A small image classifier, trained from scratch: held-out accuracy 100%.
Rows from block 5, named by matrix and row number. Each number is 128 + 24 x the weight over its row's rms, rounded and kept within 0 to 255. All counts start at 0. After the name is the row's rms in percent of the matrix's.
# b510: branch 3 first 3x3 conv (model.blocks.5.b5.1.0.weight, 64x32x3x3), inputs 0-10, a 3x3 kernel for each
b510.0 101 [172 155  85 141 141 127 157 145 121 173 145 136 158 132 124 143 111 129 138 113 149 104 115 105 125 139 164 139 160 146 147 137 123 132 144 145  52 107 148 135 167 120 110  91 127  87 129 133 127 138 144 113 147  73 121  97 142 113 131 129 122 113 138  78 154 131 143 123 127 125 131 111 191 154 141 129 103 140 122 110 130  96 134 115 137 132 116 134 141  81 147 138 133 133 149  75 145 124 125]
b510.1 101 [134 117 125 139 146 124 101 146 138 100 123 194 150 138 104 139 107  97 103 135 111 120 125  58 138 134 135 136 152 164 147 119 126 150  80 102 116 170 134 111 107 151 118  84 157 141  97 153 141 130 181  96 111 121 114 125 126 136 138  51 123 126 132 125 129 143 123 112 157 130 117 150 108 102 144 144 136 104 150 107 115 150 101 113  78 119 125 105 135 118 122 114 140 132 174 141 101 154  92]
b510.2 102 [169 147 111 113 130 154 103  93 139 117 135 151  41 119 129 128 112 114 121 103  98 155 131 195 100 100 104 114 175 142  86 122 105 122 108 118 156 146 111 128 108 129 117 124 174 169 124 172  87 135  81 145 142 140 134 102 128 120 134 152  96 111  86 186 111 146 134 134 102 132 133 141 131 146 170  91 108 112 131 132  92 111 135  57 137 121 129  86 103 182 175 123 109 110  97 159 114 125 137]
b510.3 101 [123 117 152 124 112 149 118 161 179 173 115  81 141  94 101 119 167 162 100 133 156 116 120 140  87 135 137 150  96 105 161 127 120 105 104 135 106 156 123 100 142 103 120 120 136 114 134  63 145 107 132 112 176 153 113 122 113  92 107 109  84 137 136 111 143 130 133 145 161 133 105  64 128  97  77 128 132 143 156 148 136 130 125 147 109 109 144 121  91 171  98 174 124 150 119 116  94 147 157]
b510.4 100 [128 140 116 110 140 145  96 137 113 110 148 148 127 132 130 150 123 122 109 131 126 144 114 164  87 119 121 126 156 156 106 155 121 119  99 132 136 118 142 119 124 111  97 145 160 135  91 165 121 109 136 113 142 121 117 108 136 131 146 134  93 100  69  90 103 157 107 130 125 139 166 156 116 127 164 105 129 133 133 102  76 134  96  83 108 139 143  70 154 113 112 152 123 107 145 131 138 149 101]
b510.5 097 [136 113 133 137 138  92 112 160 116 139 113 110  92 144 117  98 116 119 113  99 146 135 121 140 143 132 153 110 118  94  95 142 121  99 147 149 160 158 121 157  99 145 138 120 127 142 144 119 104 125 154 102  71 183 116 116 115 101 121 151 128 123 166 135 127 127 113 118 138 104 103 180 116 121 122 112 145 107 129 106 169 108 135 140 112  80 105 105 166 127 178 104 138  74 110 131 117 133 109]
b510.6 101 [120 150 128 142 114 168 134 102 121 116 135 127 115 120  92 132 113 162 122 143  85 131 128 184  85 111 111 134 155 134 124 112  61 152 114 152 145 135 150 155 117  87 156 145 118 147 132 136 129  90  98 134 134 111 123 169 128 126 125 152  72 118 134 167 134 159 130 110 113 161 132  87 176 152  97 117 107 125 109 128 149  85 118 161 154 115  85 129 112 156 133 139 138 111 137 148  79 124 144]
b510.7 099 [130 146  99 119 138 145 147  93 102 101 126 151 135 143 134  80 152 159 152 133  82 146  85 138 141 126 116 130 150 170 108 127 116  93 152 125 152 122 107 134 138 147 152 112 109  77 107 153 167 122 120  82 164 121 147 149 109 158 107 119 128 142 128  91 121 116 129 129 133 156 152  82 140 159 183  90 106 137 121 173  83 119 114  91  99 135 133 149 135 135 119 140 117 145 138 146  95  86 143]
b510.8 099 [124 129 110 141 125  71 144 142 141  76 117 108 124 144 125 159 137 145 128 162 145 135  97 173 150 118 171  69 104 113 128 165 116 126 124 131 132 147 112 120 151 104 114 131 100 143 144 103 102 111 111  73 127 110  97 133 164 108  78 191 152 108 165 129 148 112 104 153 147 117 127 108 111 134 113 164 155  97  90 113 174 117  99 164 138 120  90 131 125 134  95 135 138 120 112 104 165 157 116]
b510.9 100 [138 138 156 151 167  99 140 165  75 150 131 139 153 143  96 144 115  99 154 110 127 140 121 137  93 120 111 131 148 134 143 113 106 123 130  91  81 117 143 150 145 161 123 132 116 133 127 118 127 130 125 155  85 149 127 137 113 110 108 141  85 103 119 124 137 127 124  77 133 139 118 128 160 149 112 136 110 116 144 117 110  77 118 149 154 144 147  83 145 103 130 130 144 136 156  79 125 115  79]
b510.10 101 [127 134 141 127 149 144 131 145  91 158 107 107 132 137 150  60 122 121 144 162 131 121 137 120 161  93  88 156 125 165 128 120 130 103 138 144  86 142 137 128 139 137 140 143 177 174  93 135 110 118 150  97 116 191 133 177 150 136 130 144 128  99  96 121 120 134 113 124 125 157 126 178 149 138 148 130 122 137 127 138 121 136 119 143 108 113 144 167 134 150 172 135 140 134 131 147  80 105  82]
b510.11 099 [ 71 132 167 100 129  98 144 158 145 119 127  94 105 111 128 140 129 144 117 106 138 106 129 103 153 134  98 123 123 112 134 116 145 125 133 141 151  99 136 134 128 162  96 157 137 150  93 133 126 142 168  75 122 169 129 144 102  91 141 138 165 149 116 163 120 118 128 133 168  99  99 180 134  96  70 132 130 122 122 102 165 139 136 187 121 127 105 145 166  88 121 126 140 122  98  96 162 134 113]
b510.12 104 [159 144 115 127 145 137 101  78 141 105 113 124 129 126 148 138 133 114 101 130 138 162 120 114  62 122 136 110 154 144  94 138 127 142 103 120  93 129 147  94 126 117 133 124  98  48 168 116  80 110 127 183 132 119  97 105 136 160  96 117  85 124 146  87 149 162 107 133 116 141 169 105 120 132 111 113 134 122  95 119 116 132 122 118 144 112 121  90 112 136 177 111 145 136 143 156 123 110 145]
b510.13 101 [145 137 170  75 144 148 113  87 161 118 115 115 159 104 117 108 137 126 166 162 155  97 117 118 106 116  90  81 133 146  99 104 120 107 139 154 122  94 133 145 121 124 158 161  96  72 134 116 138 115 141 125 144 114 100 104 144 130 131 106 101 142 116 114 142 176 132 123 119 152 136 119 143 155 138 136 129 118 113 105 146 119 100 111 141 149 105 126 109 150 135 152 146 100 141 163 129 117 136]
b510.14 097 [118 130  93 145 136  65 148 159  85 170 139  91 156 135 126 119 132 147  88  96 167 132  81 128 148 130 133 142 139 115 172 133 101 126 116 121 120 123 145 159 121 112 165 111 127 146 122 125 138 100 141 148 157  99 109  81 157 137 115 130 116 106 118 134 144 111 143 124 160 160 125  67 173 123  96 149 130 133 135 135 136 109 121 111 157 128  85 129 107 117 130 139 131 124 140  86 128 150 153]
b510.15 095 [166 173 131 119 107 165  99  94 164 102 151 154 159 135 126 120  89  98 112 125  96 130 114 139 137 159 135 118 163 184 122 108 110 147  92 116 147 103 124 109 105 129 151 130 153 155 115 123 134 153 129 113 125  95 130 130 119 130 133 102 121 173 136 176 109 124 168 144 128 135 109 120 136 146 168 157  79  96  96 128 107 111 170  97 115 130 117 133 124 162 103 116 126 132 146 156 107 113 133]
b510.16 101 [157 136 116 100 107 179 158  97 130  71 139 129 130 109  95 159 118 135 144 124 101 116 143 177 100 119 109  59 173 137 148 108 106 124 112 119 181 144 149 122 150 114  96 135 160 137 143 144  96 124 115 123 160 124 128 152 136  98 140 132 124 130  92 146 167 126 175 129 128  86 181 124  53 144 136 131 125 138 134 152  63 116 120  97 139 140 144  89 140 148 106 115 137  74 117 153 193 111 120]
b510.17 106 [112 122 101 163 119 173 151 148 103 137 137 125 130 141 137  79  97 168 114 139  93 137 118 194 146 131  55 131 145 120 130 121 125  98 125 161 146 120 119 126 124 123 106 128 165 132  96 145 110 156 107  94 122 173 110 142 145 125 132 169 102 105  31 150 139 113 157 111 100 131 170 162 126 114 143 130 117 106  97 142  99 106 129  84 135 127 179 105 154 117 131 128 115 149 136 130 146 128 100]
b510.18 098 [115 148 116 136 143 133 147 142 100 166 121 136 151 114 100 161 105  98  89 120 147 135 103 124  97 162 126 170 111 128 167  96  90 144 105  92 140 131 149 154 159 142 129  98 123 146 107 137 134 136 110 147 125  82 134 108 135 107  92  92 135 163 143 148 103 128 119 139 130 120  81 138 130 129 153 151 123 120 148 104  99 114 149  82 135 159  99 156 126 124  81 163  99  99 123  98 148 150 112]
b510.19 102 [136 125 100 152 118 124 136 134 122 147  99 110 166 120 146 167 138 114 136 154 165 111 132 130 114 115 156 144 123 133 162 147 135 182 115  99 134 174 143  82 157 107 139 119 108 126 172 142  94 131 106 186 131  75  64 154 196 112  97 152 117 140 148 107 171 137  90 136 129 172 105 109  94 119 115 154 150 134 156 128  99 156 133 139 137 117 109 151 146 145 119 100 118 130 129 125  95 173 130]
b510.20 102 [162 143 130 135 108  93 106 142  58 110 122  93 154 144 135  91 150 136 117 117 146 142 133 127  87 104 121 128 145 127 148 122 107 108 141 137 146 120 113 126 119 104 198 125 120  99 142  91 146 100 120 191 129 151  89 108 113 166 136 140  86 114 135 127 132  98 135  99 141 183 126 127 114 129  99 166 117 125  79 125 141 127 121 133 179 112  97 136 120  87 127 135 133 130 132 116  70 124 124]
b510.21 103 [157 138  91 125 122 118 159 144  89 135 118 157 134 127 153 126 162 118 133 148 122 137 155 141  91 107 107 138 140 180 152 150 124 142 139 115  72 162 131 110 162 111 101 114 133 110 128 130 122 135  91 168 163  96 118 123 149 114 125 128 121 121 123  93 136 136  87 145  82 144 118 143 156 149 144 108 141 152 200 137 110 127 127  61 107 123 120 163 115 125 163  92 114 153 114 158 127 156 131]
b510.22 098 [126  89 151 159 138 141 142 137 118 153 135 151 102 117  92  73  75 100 160 121 129 150 144 145 152 134  97 122 118 141 143 140 126  81 115 129 101 134 124 141 123 186 129 120 117 146 148 160 116 138 164  86 111 165 145 167 132 136 146 137 114 143 127 116 160 127 150 122 113  81 135 176 126 131 185 117 142  96  77  96 131 130  94 160 137 118 157 148 143 137 145 107 135 100 130 121 148 121 115]
b510.23 106 [117 107 147 133 133  69 169 151 148 156 134 143 116 124 129 107 110 155 135 146 160  99  99 118 148 126 145 137  76 117 111 134 125  94 117 146 131 150  92 160 128 157 115 136 129 124 147  82 169 143 160  56 144 139 143 139 154  80 123 122 103 131 152 107 122 104 143 132 175  97 173  91 108 120 111 138 133  85 110 133 159 135 104 171 115 167 125 104 142 116 146 170 151 104 121  86 151  93 118]
b510.24 097 [116 150 135 156 140 153 183 123  84 120 135 152 135 108 108 119 153 167 125 152  52 133 147 150 108  69 102 168 174 149 109 105  97 140 127 133  93 132  94  91 140 139 157 137  98 115 127 137 110 145  64 157 165 126 131 145  85 118 135 138  99  77 117 144 153 122 141 124  61 156 141 133 165 156 156  99  93  89 162 142 109  97 139 123 119 125 139 156 133 113 131 113 150 227 143 138 132 120 126]
b510.25 100 [136 131 144 142 112 107 111 129 139 135 130  92 100  87 119 134 133 178 103 128 137 128 150 120 132 122 120 167 120 119  99 100 112 139 118 157 135 149 128 109 113 127 136 136 118 156 128 134  95 137 122  23 132 113 104 103 131 122 126  92 108  99 123 175 131 150 116 132 121  85 138 126 163  94 155  94 100  91  95 157 184 138 150 130  82  98 104 134  95 115 145 133 107 170 127 127 145 113 120]
b510.26 096 [143 117  99 129 145  96 127 162 139 104 141 132 101 141 115 185 133 130 130 158 159 141 134 114 113 113 110  71 160 116 126 143 137 174 144 130 126 125  79 112 155 113  98 138 128 125 145  75 118 128 106 171 148 120  91 128 172 153 111  83 130 108  96 144 155  95 148 129  99 139 104 153 123 153  86 136 129 139 121 117 152 129  84 121 158 149 104 112  77 123  99  86 153 125 123 124 161 177 110]
b510.27 102 [139 157 131 102 125 162 145 117 117 111  90 144 131 107 133 137 144 115 164 164  96 132 141 137  97 102 137 100 116 131 106 121 158 124 134 107  86  99 143  95 130 112 143 138 170  71  85 147 114 124  91 159 137 120 126 138  86 110 133 131  88 120 100  79  98 155 127 137 106 143 145 136 165 163 129 124 121 156 171 104  92 108  96  91 123 136 139  96 129 159 167 135 124 143 123 156 107 132 112]
b510.28 102 [110 114  95 114 137 172 162 144 133 127 133 117 104 119 147  76 145 134 115 128 113 122 159  87 161 117  90 112 141 128 132 117 179 112 138 111 104  99 103 159 122 131 131 123 160 120 137 116 159 118 125  85 158 133 126 139 121 114 135  80 140 155  85 132 120 145 142 119 110 123 125 147 108 159 118  82 101 176 178 124 110 153 118 106  90 136 121 159 159 130 150 112 125 117 139 146 112 122 119]
b510.29 100 [138 124 160 123 122 129 124 160 145 147 124 105 127  91  85 191 128 129  80 139 152 123 126 123  83 144 112 123 127 166 127 115  82 149 105 168 120 148 133 115 150 139 108 127 158 149  92  99 105 140 114 165 139 155 102 108 123 124 128  90 108 133 110 113  97 130 140 154 155 135  99 139 111 105 131 155 124  83 134 141 143 131 145 129 121 136 148 104 107 136 114 153 119 122 118 115 126 183 136]
b510.30 103 [125 151 118 113 126  58 142 135 165 156 149 120 156 101  93 202 111 101 136 133 167  81 117  95 105 115 198 149 144  86 150  86 116 192 123 133 120 141 123 125 148 159 107 139 133 106 129 106 140 143 145 156 134  93 112 124 162 116 128 113 104 116 143  98 131 119 116 120 162 145 124 121 136 139 115 102  93 122 139 107 168 109 109 120 116 153 102  59 123  91 114 136 159 139 138  64 129 150 115]
b510.31 103 [132 134 139 108 105  88 186 136  95 122  74 129 181 137 127 153 150 142 127 136 147 110 118 146 140 116 141  82 106 149 180 138 121 146 138 131  84 135 102 114 143 107  88 155 127 116 129 110 142 135 124 142 151 118 119 106 144 129 130 144 125 104 141  85 136 120 122 136 105 131 127 133 107 153 168 158 107 106 130 117 148 130 137 129 107 129  69 144  97 110 126  77 127 116 137 126 208 119 125]
b510.32 094 [111 146 150 141 103 105 136 140 144 134  95  67 151 108 111 179 105  63 107 146 168 150 132 129 122 146 182 136 100 126 131 130 119 162  83 130 152 132 131 146 119 102  84 136 126 148 107  92 133 130 130 151 130  71 131 111 179  89 113 155 137 130 166 137 110 109  74 155 131 101 124 132 116 115 102 123 103 149 158  75 110 129 114 136 100 106 118 110 142 134 150 162 127 131 123 108 144 144  96]
b510.33 101 [164 145  99 131 147 110 119 136 161 113 126 135 105 153 136 115 159  86 116 123 109 135 132 131 119 135 200 132 139 142 114 138 130 133 133  62 124 142 116 129 124 103 149 101 134 145 136 140 159 104 140 117 123  67 121 125 131 132 139 147 112 161 172 119 117 131 136 119 140 131 116 100 141 143 158 104 127 129 158 112 116 155 126 129 120 125 116 122 142 150 142 128  99 102 118 144 110 144 156]
b510.34 098 [112 127 118 142 158 163 119 108  98 130 124 128 117 141 161  80 106 125 146 135  94 138 116  80 132 145 104 119 123 129 117 144 137  91 126 105  66  90 120 138 115 140  93 116 131 113 147 136 151 136 151  82 134  88 142 129 113 153 122  64 143 153 126 104 112 117 131 116 140  86 134 144 127 119 141  94 128 129  79 117 100 128 119  91 116 133  99 133 137 119 137  85  91 130 130 158 153 120 113]
b510.35 100 [124 148 145 141 121 126 119 131 131 142 158 109  98 139 145 117 124 125 130 151 118 154 128 128 155 145 158 103 167 105 134 161 106 112 144 103  97 102 102 126 145 149 116 100 140 138 150  67 115 138 138 131 128 108 110 147 118 131 123 133 130 156 153  97 154  66 169 133 158 121 152  94 135 178 122 141 121 117 117 139 134  81 110 151 130  94  91 156 136 145 132 118 132 109 125 119 146 146 169]
b510.36 098 [ 88 147 121 144 134  86 169 152 132 124 140 124 116  93 101  82 124 196 125 127 127 111 127 147 169 129  85 156 122 115 107 120 103  61  87 157 159 162 145 171 134 148 136 132 105 140 115  86 148 121 113  46 158 169 145 124 122 121 141 127 109  95 119 183 131 127 123 127 148 125 150 108 135  97 101 113 106 106 115 156 150 133 144  92 122 102 128 147 111  76  87 160 132 140 127  82 122 116 145]
b510.37 101 [114 121 122 161 115 135 118 131 119 146 123  89 147 163 111 122  95 130  80 125 132 150 120 156 122 121  99 136 137  82 150 144 129 143 107 115 117 151 132  75 129 118 141 136 141 157 111  95  98 136 109 122 120 124  85 116 176 136 118 160 101 109 114 174 161 120 135 128 101 144 146 116 134 109 108 147 128 128  95 120 146 128 129 150 121 108 118 131  98 133 129  76 168 141 132 148  93 111 147]
b510.38 100 [123 122 151 105 172 105 105 109 116 146  99  75 147 124 108 166 161 126 124  52 102 155 143  92 112 122  92 170 107  78 158 116 103 143 121 132 119 152 148 140 101 143 124 128 111 125 137 113 102 105 123 204 104 108 158  80  57 143 128 105 136 112 119 128 118 104  75  98 142 135  89 145 154 103  77 112 129 119 149 117 169 109 170 119 143 117 107  94 106 133 127 134 129 131 151 112 138 120 127]
b510.39 105 [ 86  96 198 107  95 172 125 164 153 114 120 107 117 125 105 121 119 126 161 168 153 110 119  97 123 148 125  72 135  64 111 114 129 145 124 135 153 116  77 138 144 125 139 157 177  94 137  71 132 150 131 129 119 177 150 161 121  89 127 135 129 148 137 117 155  57 133 135  75 155  95 146 112 149 103 115 136 124 151 118 115 119 119 185 112  88 178 118 146 177 161 122 176 115 101 152 123 116 111]
b510.40 104 [137 141 163 129 136 157 117 148 141 131 103 111 166 159 122 152  88  58 138 126 106 127 144  89 113 132 133 135 152 146 176 109 104 152 106 106 113 124 174  81 107 154 115 150 154 142 123  85  92 141 160 155  92 156 123 154  75 107 163 107 106 144 138 167 143 135 129 117 121 132 107 161 161 157 138 154  85 100 137 115 132 112 163 173  95 104 124 125 138 132 105 114  83 169 131 142 125 120 107]
b510.41 104 [137 144 161 119 125 159 133  98 182 155 128 163 107  91 118 131 134 149 134 117 126 103 123 145 147 122  94 120 130 160 102 112 135 111 130 150 116 149 123 145 121 141 145 119 124 101 128 163 121 119 123 134 142 147 115  98 116 122 117 101 135 155 121 117 164 187 146 125  96 124 129 103  77 107 144 122 159  93 114 140 107 115  87  81 114 116 160 111 175 125 135 144 128 109 136 139 137 129 126]
b510.42 095 [134 116 127 139 128 124 173  86  52  88 125 101 125 118 123 171 167 151 114 103  95 127 159 159  76  93  97  87 153 114 126 118 102 164 160 130 137 163 114 112 143 117 123 134 109 139 156 108  91 144  59 216 179  78 123 112 111 132 129 122  93 108 126 141 172 124 122 143  67 139 122  96 114 142 120 120 135 120 166 155 111 114 169 116 153 123 138 108  85 107  98 115 145 127 117 132 149 140 103]
b510.43 091 [110 144 132 118 144 163 135 123 118 141 110 119 179  98  99 148 118 129  99 169 133  83 117 159 119 131 144 110 120 122 151 104 115 143 145 145 148 136 131  40 110  97 119 140 121 117 112 137 100 155  88 134 155 141 105 145 161 132 133 161  99 123 154  97 129 140 128 133  68 134 149 143  62 127  69 151 125 133 134 123 113 135 132 135 105 114 169 100 149 138  95 132 151 126 128 131 136 128 115]
b510.44 104 [130 136 163 118 114 170  72 109 135 100 130  72 153 131 102 106 126 104 161 163 117 123 123 137  80 121 157 131 135 114 127 124 129 112 119 110 132 103 129 119 149 117 175 128 147 116 122 132 141 115 134 117 139 120 107 187 117 114 124 174  40 111 120 113 125 123 123 112 126 159 146 133 151 149 117 130 129 136  86 138 125 110  96 191 140 121 135 102  94 164 102 125 151 155 119 154 105 112 150]
b510.45 095 [104 140 125 114 120 150 147 128 110 146 124 140 136 116 131 142 148 141 145 116  75 119 158  97 126  92 114 163 114 135 151 108 149 163 144 142  66 119 167 111 110 150 131 121 121  97 126 110 145 131 122 153 142 129 144 119  42 135 154  94 123 108 110 102 125 129 118 133 166 147 134 176  81  84  73 112 127 138 159 134 133 121 137  86 132 147 135 121 112  66 179 150 146 168 141 126 123 139  96]
b510.46 105 [109 124 166 120 126 171 135 132 140 131 118 105 146 103  73 132 132 131 174 161 125 100 148 117  89 130 114 137 128  35 147 103 127 150 136 121  76 145 116 100 131 132 115 144 132  72 178 109 137 124 121 132 153 167 163 187 103 101 126 124 107 131 144 118 153  59  92 134 106 152 124 110 138 149  72 118 158 149 146  99 132  92  92 154 123 125 140  94 129 126 162 142 185 160 106 119 126 128 127]
b510.47 098 [128 122  86 128 124 159 154 150 124 100 154 107 112 111 128 143 155 137 154 151  91 111 151 119 120  85 156 110 134 127 134 122 151 129 128 123 134  65 136 128 137 137 119  95 156  83  91 134 157 111 167  49 162 126 151 158  88 107 128 151 134  97 128 132 106 116 153 160 158  94 139 141 149 155 134 107 101 160 146 115 107 119 131 148  95 132 127 107 134  95  91 152 133 177 111 112 142 154 110]
b510.48 097 [175 145 180 139 107 146 147 123  96 127 151 157 126 130  99 133 141 103 132 156 145  96 131 120 139 147  83 129 174 174 123 122  92 136 135  85 106 144 107 133 136 142  86 121 104 109 151 118 124 156  92 108 148 125 132 115 137 106 122  73 139 134 107 136 131 102 140 157 115 137  84  79 138 125 158 118 129  70 139 135  87  95 139  89 128 155 157 153  87 137 169 125 158 126  72 153 120 125 135]
b510.49 100 [125 106 112 103 134 140 105  76 141 127 139 111  69 133 111  80 114  72 135 139 155 123 134 130 168 146 131 123 148 130  88 128 110  63 103  93 169 105 140 186  92 106 153  95 125 127 149 134 141  84 141 122 122 131 102 144 153 111 128 104 133 149 114 160 138 137 158 108 139 117 137 145 157 133 125 110 141 143  87  92 118 125 116 115 137 115  76 108 111 153  95 149 126  94 136 119 146 110 119]
b510.50 092 [149 112 146 146 141 147 144 143 167 125 122 122  67 120  85  70  72  39 163 133 136 143 124 154 166 111 107 119 149 138 108 104 113  84 101 106 110 152 129 146 106 155  77 103 134 103 154 141 120 156 154 102 120 142 107 137 168 109 120 137 118 133  91 105 146 132 156 140 131  75 113 156 104 104 123 119 117 133 108 127  89 113 102 130 106 108 127 154 136 207 182 130 162 116 116 119 160  98 136]
b510.51 099 [191 127 153 133 117 126  88 150 121 151 136 180 145 138 100  93 100  97 114 148 109 121 129 148 119 157 102 133 160 204 129 122  96 131 127 117  96 126  70  89 131 156 141 105 111 160 123 152 113 138 124 115 126 108  96 127 147 107 116 111 137 140 110 113 140 137 112 141 109 105 113 142 147 146 183 123  95  90 110 109 122  99 121 143 118 132 109 146 107 188 158  84 152 135 128 126 118 142 120]
b510.52 098 [114 139 166 128 111 131 187 130 122  96 102 108 108 119 120 182 132 121 119 132 163 145 110 125 110 145 136  80 127 111  99 123 130 153 144 155 141 135  89 134 129 121  92 158 124 108 145  75  89 147 113 164 153 153 126 117 133 111  85 113 130 126 157 120 140 117  74 137 116 104 134 150  99 177 147  94 142 106 145 118 129  98 110 149 103 102 133 108 154 114 179 122 135 161  98 113 186 147 106]
b510.53 105 [132 159 136 116 148 127 132 129 122 125 137 169 160 128 149 144 156 165  84 130  98  67 115 120  85  52  93 119 152 180 126 114 148 142 116 122 114 126 110 123 121 122 137 134 120 129 115 159 118 134 133 145 144 137  81  54 127 121 108 122  99  57  92 121 129 151 123 115 125 146 147 155 156 153 169 118 106 132 165 133 140 129 131  58 121 127 100 123  93  87  89 107 105 119 188 120  78 129 109]
b510.54 102 [129 145 143 141 152 112  90 103 158 137 131 184 112 130 136  97 161 117 124 119 118 127 124 153 104 122 125 157 143 156 119 147 131 114 125 113  85 157 105 127 112 129 178 101 100 132 140 148  99 131  80 150 113 141 123 100 152 127 121 151  90 129 112 127 137 150 103 127 107 180 125 126 133 116 168 146 140 115 112 109 119 115 115 103 127 129 137 142  91 138 153 129 135 141 127 119  80 116 130]
b510.55 094 [119 112  99 128 130 147 163 131 110 123 137 140  87 130 118 121  99  89 136 142 138 132 115 136 167 158 138 140 132 116  99  99 136 128 118 113  81 128 116 112 118 128 112 124 161 112 131 126 122 116 144 112 106 144 147  98 167 117 134 115 137 139 143  79 122 162 123 105 149 112 149 153 149 139 167  81 102 125 127  81  95 138  93  82  74 112 159 162 155 118 158 107 123 161 134 144 167 119  83]
b510.56 096 [100 144  97 114 158 143 107 126 145  86  99 169 121 123 126 129 129 129 151 128 105 122 121 126  95 147 130 126 104 152 110 142 140 116 113 112 147 157 173 123 131 158 156 126 172 134 153 204 130 107 121 132 150  99 146 104 117 131 126 128 106 158 115 125 148 176 114 115 153 154 132 142  55  68 128 146 157 164 106 126 102 148 136  98 117 131 142 131 151 143 114 140 112 120 150 117  92 126 129]
b510.57 103 [117 107 146 166 130 119 113 119 143 129 116  86 132 152 138  51 119 128 118 151 126 147 120 148 159 107 124 125 102 107 121 138 129  64 123 109 109  97  91 145 105 122 170 118 170 170 123 124 120 124 176  98 102 107 100 157 137 135 122 163 115 115 102 157 133 102 161  99 134 151 144  96 174 133 128 154 128 133  69 113 121  90  94 172 123 126 114 149 132 172  82 125 137 133 170  98  75 113 104]
b510.58 102 [145 134 119  87 127 149  88  90 136 142 103 120 124 105 102 126 116 103 124 137 113 106 129 171 143 102 143 164 119 143 113 105 123 100 118 125 133 142 135 134 108  80 123 100 129 109 101 184 113 106 119 123 130 123  95 126 129 106 109 163 103 119 144 147 124 176 124 111 106 106 130 124 142  69  74 163 117 163  86 136 127 139 147 145  95 112 121 145  97 180 120 149 131 150 123 123 158  68 141]
b510.59 101 [123  91 103 141 139 143 154 111 147 167 126 126 139 125 102  87 124 121 181 162 129  99 111 109 169 108 115 146 124 132 141 138 126 114 132 117 126 121 150 167 134 156 139 135 139 114  84 156 161 113 184  88 132 135 133 153 125  90 111 119 115 123 128  85 104 116 171 113 166 141 144 127 112 102 124 136 133 147 126 116 120 118  93 135 144 138 150 108 119 124 120 184 145 123 123 112 144 113 128]
b510.60 098 [100  90 160 155 119 133 107 116 125 113 149 105 114 127 114 104  95 132 111 102 151 156 112 123 144 115 135 110 154  94 115 110 121  93 123 107 203 132 119 116  82 138 142 123 123 140 144 104 105 122 122 113 108 144 100 123 121 159 110  97 143 135 149 186 135  89 133 116 156 147 146 106  95 141 105 166 132 131  61 111 138 105 125 138 122 126 105 126 114 127 111 116 152 182 122 112 102 119 143]
b510.61 101 [151 122 115 136 126 129 117 142 141 103 125  64  99 135 163 118 131 116 131 103 135 142 134  71 135 130 175 146 124  69 110 135 136  69 155 141 205 161 168 111 101 137 100 134 132  95 137 121 115 168 145  78 151 104 103 126 132 119 110  88 145 134 159 160 138  99 101 148 114  99 138 111 125 133  33 134 128 113 135 114 126 114 140 146 105 129 102 124 166 152 114 147 106 165 123 129 136 101 141]
b510.62 100 [133 143  83 104  90 141 153 132 128 133 141 138 172 115 133 166 113 151 124 144 141 120 113 150 127 110 136 128 171 172 146 112 114 197 130 127 131 139 107 129 145  96 133 152 143  91 134 116 129 126 134 124 155 142 142 137 178 143 137 141 147 135 177 142 150 105 148 132 132 128 157 102 100 143 156 132 104 146 139 115  74 136 141 130  96 117 127 168 142 136 152 136 125 120 145 111 122 126 144]
b510.63 098 [142 138 140 105 147 110  88 138 148 106 100 137 122 109 123 129 130 107 159  89 137 131 124  93 140 148 149 101  93  96 103 153 143 124 134 147 100 134 164 128  97 160 120 137 140  77 203  41 122 123 142 124 112 146 157  87  89 115 135 103 152 150 152 110 130 123 143 126 164 111 133 152 115  99  44 152 145 120 118 121 132 135 150 126  84 107 133 162 153 158 213 141 121 101 115 113 103 143 129]